Rows from block 2, named by matrix and row number. Rows with one number belong to one neuron. Each number is 500 + 40 x the weight over the matrix's rms, rounded and kept within 0 to 999. All counts start at 0. Numbers have three digits each.
# u: gMLP up (value half) (model.blocks.2.mixer.u.weight, 384x128), inputs 0-127
# v: gMLP up (gate half) (model.blocks.2.mixer.v.weight, 384x128), inputs 0-127
# out: gMLP down (model.blocks.2.mixer.out.weight, 128x384, transposed), outputs 0-127
u.131:549565465518466481482430538487430525527595482463496585425477515471496502478530446476442557499537522472514545488456439565514488491522449481498495489565447445480508552540456577499491542427460500463540442562572461523489493512408509503542543499509478488495496549470500538548575550542438530459544539564430449529462556487493452473481463514540521479527442584516462466570539475471436471523504
u.132:505541513500494574516500480538476510542499428466511538469531510483525533425541478528488472453521558506559473481427510522590478491536532515450480505545478501487511522516456513473475527461478561468503454501522560420515479521561490492585490476500521513523513513489473494512486481490464479515477471533512545536472508516505467452544522502465503476571447522463527492473527471495488430529437
u.133:525448442513577492545457526537461553463506478553479512470535530495488537458546495509531457510532571493514520557427521549477472493531536477496480562456500524472510463481427501510561487499373456526500442515477547481527509581540556541561454459508498524476499495510446505509508584511473476541514457547484405507465508503563485492529431492508518433513541514506538494507492517467489467471432
u.134:501498449508423630534472516459531480487527488495567509521513464535518467526553563469467469441478471509507466466490442485504510543544499583530499545557448471425500451514522386581553514464525562523502487518510426475394429495509544497493464567538479519478483456531521598481500399479449515507499501478547432489488565427422500485528522504512507496561570455535495550561437476501513427467491
u.135:418500547595508489401548497521511515526466573482513464495494471558547566543514470469510458533535426436513515470530520477554537515537450465473543489528439490494466560498456479453475497506437529492509535434470477488447529533464451455456527511522574563524537584471542487475433474475515402540503499484548531486444521517491617473569496492566543482527456530536484488431492431504475535500433
u.137:469506476505494484557466546484489522460546415554517550510493484522483489441496459530448455463477505509468545536450530538499518548520461463578461544462521466522495542526482536578606502495505518557466527503497468502476445521403464506457520509429431562413479531564499439489532585461500500465542501608451499493428578467413515595495498581397587460526466488488494513465520512494434491414525
u.138:482489531483476478491484483564544433464471547487520495482506461488517462475484513503469519506471528460479495519546485495519505484443480500548501498423477447464496521518510503501552502501513529619529500494465500525513555499459425500474505476483437556491514517549568486454552511491476421481463532525505522436486543471491518524541551567507487442448501539478454449464504531500600458523497
u.139:529440523462551506477558525535471533494499552519442424517519505523452502557462433446545509469499494503505564534552559486542573470547495492488525522502534519516519494501525470524505511533498513513544522523494492512519532551509539513438535532490437464551544544488507524468450493472477443470485490433518459466518464521512479506459456457492441524446468492546479505500518556496496538502521
u.140:609534483472500479533466528503503466542482528535483512507520449482515481490503552491516510480470568549470467425494469573461508490486512531512486533458577538443478535517462487491510527478503457476470507461478546504472534428499535506494448491482524500474508533477483519570575561517573533422508533439532485508463448488542507476441500451476516475451542477422493527480462446503507507578548
u.141:478471574505501468492464565531584433566566592497552442416541385523428483512540486482508428527532519544478460436536636468523480521575489469517496464505494514518495526545450463505418544539465487511396464485529460540459554454465530494449505565531537476554523500534443456554503492515505423556500501470519459459495563569486502443413502529633488536507465535564540519467471433516457553553462
u.142:480506471526498564506544531516519570479426474462474508520502489492477539454537497476510516453416452519522524485539468436459479511491453455505536503481460485581489529520578494492539473485515495526517447402514496451454514539502445558504516523508489499472534532516474415429446402471459447518475506543524478541528517590517567483505543535411500492469473503570529468516509577523516521500505
u.143:501505505572482488490540490533485486504490453496490459482531472524470528533463456484541514464524447463533529452529471532518567503525573530442481521506499496462452467513494410502467469552516541480509524512486460504482458564485576526492489557444513529484539542450483482557497484512487554524474472459507532493471491538455479494512451469564522533470463498553529540503447455514494627519497
u.144:438503551482488508480530447491491487501490527541343486517535555498454460514438468555519541548542496473529543522505440450536516471548526544497501419527494498551482484522492506424459495537501488456528553457491575513575491416502512489536526490547520452516504503483460476553446501544467490571521478493514543533454460505552521538505487486481475524559427523480560500523514464498491542523458
u.145:536450565443506485446472474595510486537449503472484505498434537487447436523519484481502514490478521483458474404520505478504481502532514532485527527530490482511464480433490512521525538575448464524505495478519496501497520481452505536584584504478474550480508504474558526488444507531483537397469368497553474511465535476541605534445550522490558489455531472520569420442456519472520523482493
u.146:500499538527491520334515411483510547467488452475411460598502557510503438583576478416509542592495522444475483566501394551417474469528450492499441485469450551478433459510427472515492413499529551505511529526467525519493462558562514520584458474484594520535384502498534533491568455491404477466563450466475511497531491549461508507500499552485506599537506462481479451485513553589531572536536
u.147:473492472580470534489584494521480516486546477523492527500467561510431495521408437554506499492538466460540506522552493592513557432435485542472500440514466532500563509485465467482559500596439521523555546520465485486513509516469515480451453514484469494497536460494570508425528465447451490526518564541513495460431474437430563557572492458529508444474469456531507511409463563462482468491512
u.148:472504501505475429524534508520548375566509490493489493574454487488579461461459586518510529547443578419487440496461518543430447500471586506429536488518549564498504531476467552482488573441523474463493523446507541472517492454472482454536513449485500493525507479468512508487466498557585488538544512485528501475505561502537485555517499457526437534493538487457534511467492499548504482475466
v.131:586489582575525458475472485548594539482389523474427466438509465557532518572512458502584514387467472499562594486557475480536547601408512472500440478458460425487568495510436448470590398481522565507471441497483411491479475581561459471517401523497536505583584511478567446447473491478553477446391486534518526473570418488518511503522556480537551514418530490482525536503495532432508470528551
v.132:492502471548437547545499412486483461512496528490575534470489513487504471528592541528536557491421497464492511505495506499504429456461445548463468473427532543500468494534591459478528470485515557552470534446467446514478539445499469454498512480568435559501482485478524465417539503506565496501419457503554478499497463465485552482424556492494474519477586414507441500526523495486560478497515
v.133:530544558479468434476452508523612467533524545429537472448539545496620525539483489612500463502395445526485449429600469483529497531480458553495478558550469540502472495555551417374582471464566550468479545544552446518466465517542539485544412473449513447490449533426535507456569532474583586571489483447506666551500475456506471562445483460513394541494528510507460461371463501533573489460544
v.134:436499431500515488510561458484495474499528497508494517510559537486482567467524466513478478503571534470516481516474528521461444469496485526466487560454500551485460484599497561502409529474446498479524521552524533467557471489473533466512472435463514507487556485494435493563468542491431534479475475487472494542503510511568556526530455496489450516537472458516560506558542524476523480469508
v.135:432524484499526476532520509471461516521516471542451540490535511447507512468494484589478513519530544477424465518482481498515465476505524524495525534534479534516510484511476530523488530512474502467515514540517536493546458444497499448534481480439466493492484492505455499532515521496472498494464543516499461495505444544544502586472504488517500514556508501490523495520527542457435508491449
v.137:535545457462515489465525422528460466563496593477420514497490456466585499566490546512563596429455498486536475517556399445364427520605438504491569538428482593509499540511511494459461533563604519450449524505568472516516460491541552445434450627512511482533489497473455498485529499469450564605499442391598621471435455455560613403517519420554408419499510465541554503437496458561507533592459
v.138:460554506491540507527502548473499553513498446530484544430542508434546476470476478565462464513557538503530449524506432500528439478483541549510510455479471525446510508545492528496514548473487543462558499527533517474488480462506500515521535475487522465529561484466507544498519476478469507498498558571508447522482485501512509509512517492532480517463454526462526582492498458482500463511487
v.139:530538460526497500584508488474428473470511454521491520490541481457541483471552568502458453523527527466455476499478472492433445492475534540536470471492526471487523495578477543473485515496484471489553432493504479501513499443513510484498499447468507483461528480463509543535515563517454521469505492514503442541532549504521555500556525475530509496561555509487534529506527436523483529540509
v.140:507547564481530456439534459483511457559473579503496440502505446502502532569532482507497473510504487491515469460574471492495476551520528463503527455538533485501482542491426431431483447558547458465525543509469475496550476477483544513465520547503517488484498523471459486544479504510517551404504532462515615499505464546547472515459503507482507560455462533480442423523527455539441559552526
v.141:512528492537498450508508500478460520534514518526415524509519497472530465484536527449512510521523536453440475504487438501461477456488511500509520557458525527461512531507460531495505563459493458464553484522501540502524502487528466474538552488463509456485437497474503501535529568442518494434504527507514464529518458509545507556527519495528463539511511524466516465523521504530470490532469
v.142:470559479531526450544557532470483494537498469523450520516562500454454486490589397545458474483516516490516542550517409526491427507455521487456526466488448504472541451569500519445517491476451478461497451497547534492475439476444552515489569515469525453528518532517524502493470529510466478471489520516492508541500451541569480525492505503502520554477463543535531489520561405532465482507536
v.143:474521501498480579511575472513436425486509513506520527477530459517532469502495532445513466493552512564467555460467467536613401533543542528442538510468553552499428423507461492516413532495515543489535562549451528508521517466600510495496438442504537492475566422465489498542472516522482471554502489461440432524413391482569521529540484486481535544513419516496558516506491528504440530478500
v.144:521565490518485473463506486507479481485502496499508508491471519465554486537489491524554458568509449451483478438554458487494486490446520531497516476524507489582516502533501448448462509504550525478473602471511488532539448483533533515471522521512425434470454516477481520460528455511521526561540456481553608483531452545532569475499517477461459447530487545573453480488534501496498537525529
v.145:447518513462497549524517490543512460491545482534464528481568483458546494472480526513410451548492537477488487497456462547543494459518541509502459532459516501466517468509487498502462536496497487464538518527524526448503526450515514481533536479490499511504511500487422571501476537440535501493506566509485450527525532491534480516473492470495499538564492495462505509556529532517453456515504
v.146:538515464480525451552507541440440465517536509542503513373546448474485529482459494566500422469543508514466493460486605520537482500453511581479546468509533489513528493521487539515472584479464464465474473530518498467530559492520495514436524475523451451478576506516497512550474540509534493511505531520494464531499453393552562555442533467566504485499509526512546543520476497455446448510440
v.147:519521417488508457538517511478493460486512485481486531512561515477451416460546526498478512529529546491477489526454472510438541493457510558505474576536505541496462468533477503504484509520466450458506511557555532465523452420463506519546512480527493465460484435537487519535520542516539469543493527494504450530525537473521507538497530486538490509484539512458508557597514514508505481499517
v.148:476483556469493456491562487488611371465479573467542411603489548498567425570504614538477561524414436409508457539539534440455493542428511516505505423487472423547516550470549510480564448487552517502532539493503456583461486500471596451411500496468458461455437499535507496450507443534574480554599517539597550470534477428512565497569528476503463490470522540525471461432493391547514521510489
out.131:564515543452535528496496505463523569408446515513389507446443508506542545406541486538532511510505514522518494486471516468578542540442457450536501489499543475527461473555454523508538449470543471466480427477569481529483521556489520496640488485424546488529507477526538495437476439471547481448451489467520589486545458449497475488492559512467468544505502436434490523459489537491568519592551
out.132:492525479504517488480525495429525572540521525457400522456494476517471500519455473463561507505487535478532494530576439464447572524530476456533500422514464480483466500487417623456524533466491515472447550523516471498495455464518512449477557521547467511527466506527489503489505550511504478489518577410498497452497525552519509540459524478540566494492446511516515465518516524489458519482536
out.133:458495560449499512517502485546579526488488451556636533524457482495572471514417491491524487511541452507487580479520466507459525481463484561492451585481518478496549555442569532453502448485524417564505537518569522478486494513446455426506497524485550506614518406495471517448525463544492549471523488417522527466391504514474508496453433442579589483469521520476498554514500439459439501520437
out.134:520490461484534471450581488521501554530457473552499490529505500500452430524494498441496553540500562492542493503482583530416553471481487453486514453538487529574528478429573530441454566538556448492438476470521470502527522542559446494511511439470483523567566505441506469497502510510389509482466475558445531559544500439499443459532501486548502450476462537512528499473563453462442537513503
out.135:556476503512478505512524479446523563525487494452495497566544444474529440505510541488420481487510518499543520543450569488505511528538576551407511488466448434507442501473460534527563576506515501506523523493494506523510563495500594588524483490507457479492512469496523477520434436509495469498454598431476481469519438536481454503480489410467559500412498506538518485521510508519481499549463
out.137:581468474552522516508481417469471512506484471523593517525571461547482486493512542462505470413508518509470464458537432433514522489506557538526533504504460586485485547466478561487413529480438471510528496517514513523575470418503505530529497586503486469469451458469555510551578520441538471490417507434510441492469534500481592503487455436509466533535466526501447564515476493525545514497527
out.138:497438481508481514528523495526476472540535535514495528456471509512560569503616562450508455514487535520450455499431500504518510529451474499509454409498483470500482490493491477545515539495428562566523542471504452496474519467508523512487495491527491466559494472514504471494611603442546480478457531567556426508562495477459540553492485472518550465493446489521482507424536510487516433518465
out.139:552457541490494568437521503481500498489550470558512516503483476456488465578569497551510473521533493482571529541437540554517507488542474470531532535448519520458538430517546438541462489422535464430488484501458456501549484541472496476466517503482481525471469465468453460593472544465483471439540480475527496525489487535520544497511485559525576558449490483526606455527541455468405536475445
out.140:543539524473492576495475570479555428534466507479563469483513441519513508446542546475573410505466516483539463436472432523463449481484555522458498546508513488527522526558592484518495560499553493502466583544488490531476495547434516509503476507497436532568509529482426469462455421483520519518485513506484518471483518504502438441542447551546548417471532505506554499455460492520477483524550
out.141:507508431447494550469541479469513491474505511463432500559490507557583539525493566508535530518445500457483484594444457522499546371479494469482463521548500477497517533480549513519561482495493516485546542493483527531495462523518498521546464475494522486452484509440520551508520545497518600445448497418481535551488475463512499533580481502471450487500495471416521513484487458474527523479568
out.142:486491550500510505452430443506485474501554419500563464510494537548545426481481550504474540509549520481480549486547481495467511480462478556475535566510508548440470486496504445558481482545567489530516518489469467468581543562508505435572482490509477482562537556450430448519534499578489514520561455514439484501503525481508458530462470469491477498466506494453491437512463518518502485459482
out.143:493503545527570498459485523539520477422474612504380522533432539511511520516495481512516409526425459539443501486532544581535472476524413461501528519500518445524532515518481522487568521504517482442466507511526507520466538461508442473466507460505542500530468441492500490458520545487593477486543490545495475482484476535545479540488550471448485535535493498480514487511523553474517464470447
out.144:475551504468495492496486534504490477492494492486470479535492428496464455514535462520456525452539534505539474491517494437489494477448468519471542490496486557461466557490565471497477394568493497449474533450549506546514476531481476486500529530459495490520482501635436487435495547502498573463530591470545457438462507601481471539539452464432544499485566444491532523529593588514528491491512
out.145:518521451512490478492474536465471497476491479489490505497532500456520518538540479538454518530519467489507473539511496532533529489502498481507567493495562470462536526604518450448457503427437471502489507508526443496505509535567518497431485436474605510477435519564514460442563465565508488621581545503442540609464447549415412529530467483505439503485498502477445537518481459489502532526476
out.146:455514471456501488536509514520510490557481519500588485405508411483521541475484549521540420499511494518492478467493508449504491499537506429470523522517551473495537605485595449483470542448456497497474467490539506503485569467500541494433521566443478472441573561465489458517477527493513499499405485482557521536530534564542487462463459520524446501532541532494527516471475483465509460526500
out.147:492507498462435478506485484525481444493501500543541503467557516456507517496514484427502475507474524491458548420466516507521475545495496467484529544505523532532418513518516460488474489357597457524462527494467468460490600558530438469592553477509531414551456548513514475530500502513511447540534435530528488457485525498529532519406491511434560526569560511534453521533535528479496535495491
out.148:538537458424425472462531487538478515532463578594493592526461552554580537493550529445518450483483420502525485494569551454525464515417530469451515456498404554467550467424487527458498505469506515495485546465512577535560534565478508549480464469461497530541457525452531488452469550503531475499521492456471526474454465452509475501459557498483468531490491495506476486510517491517485492492520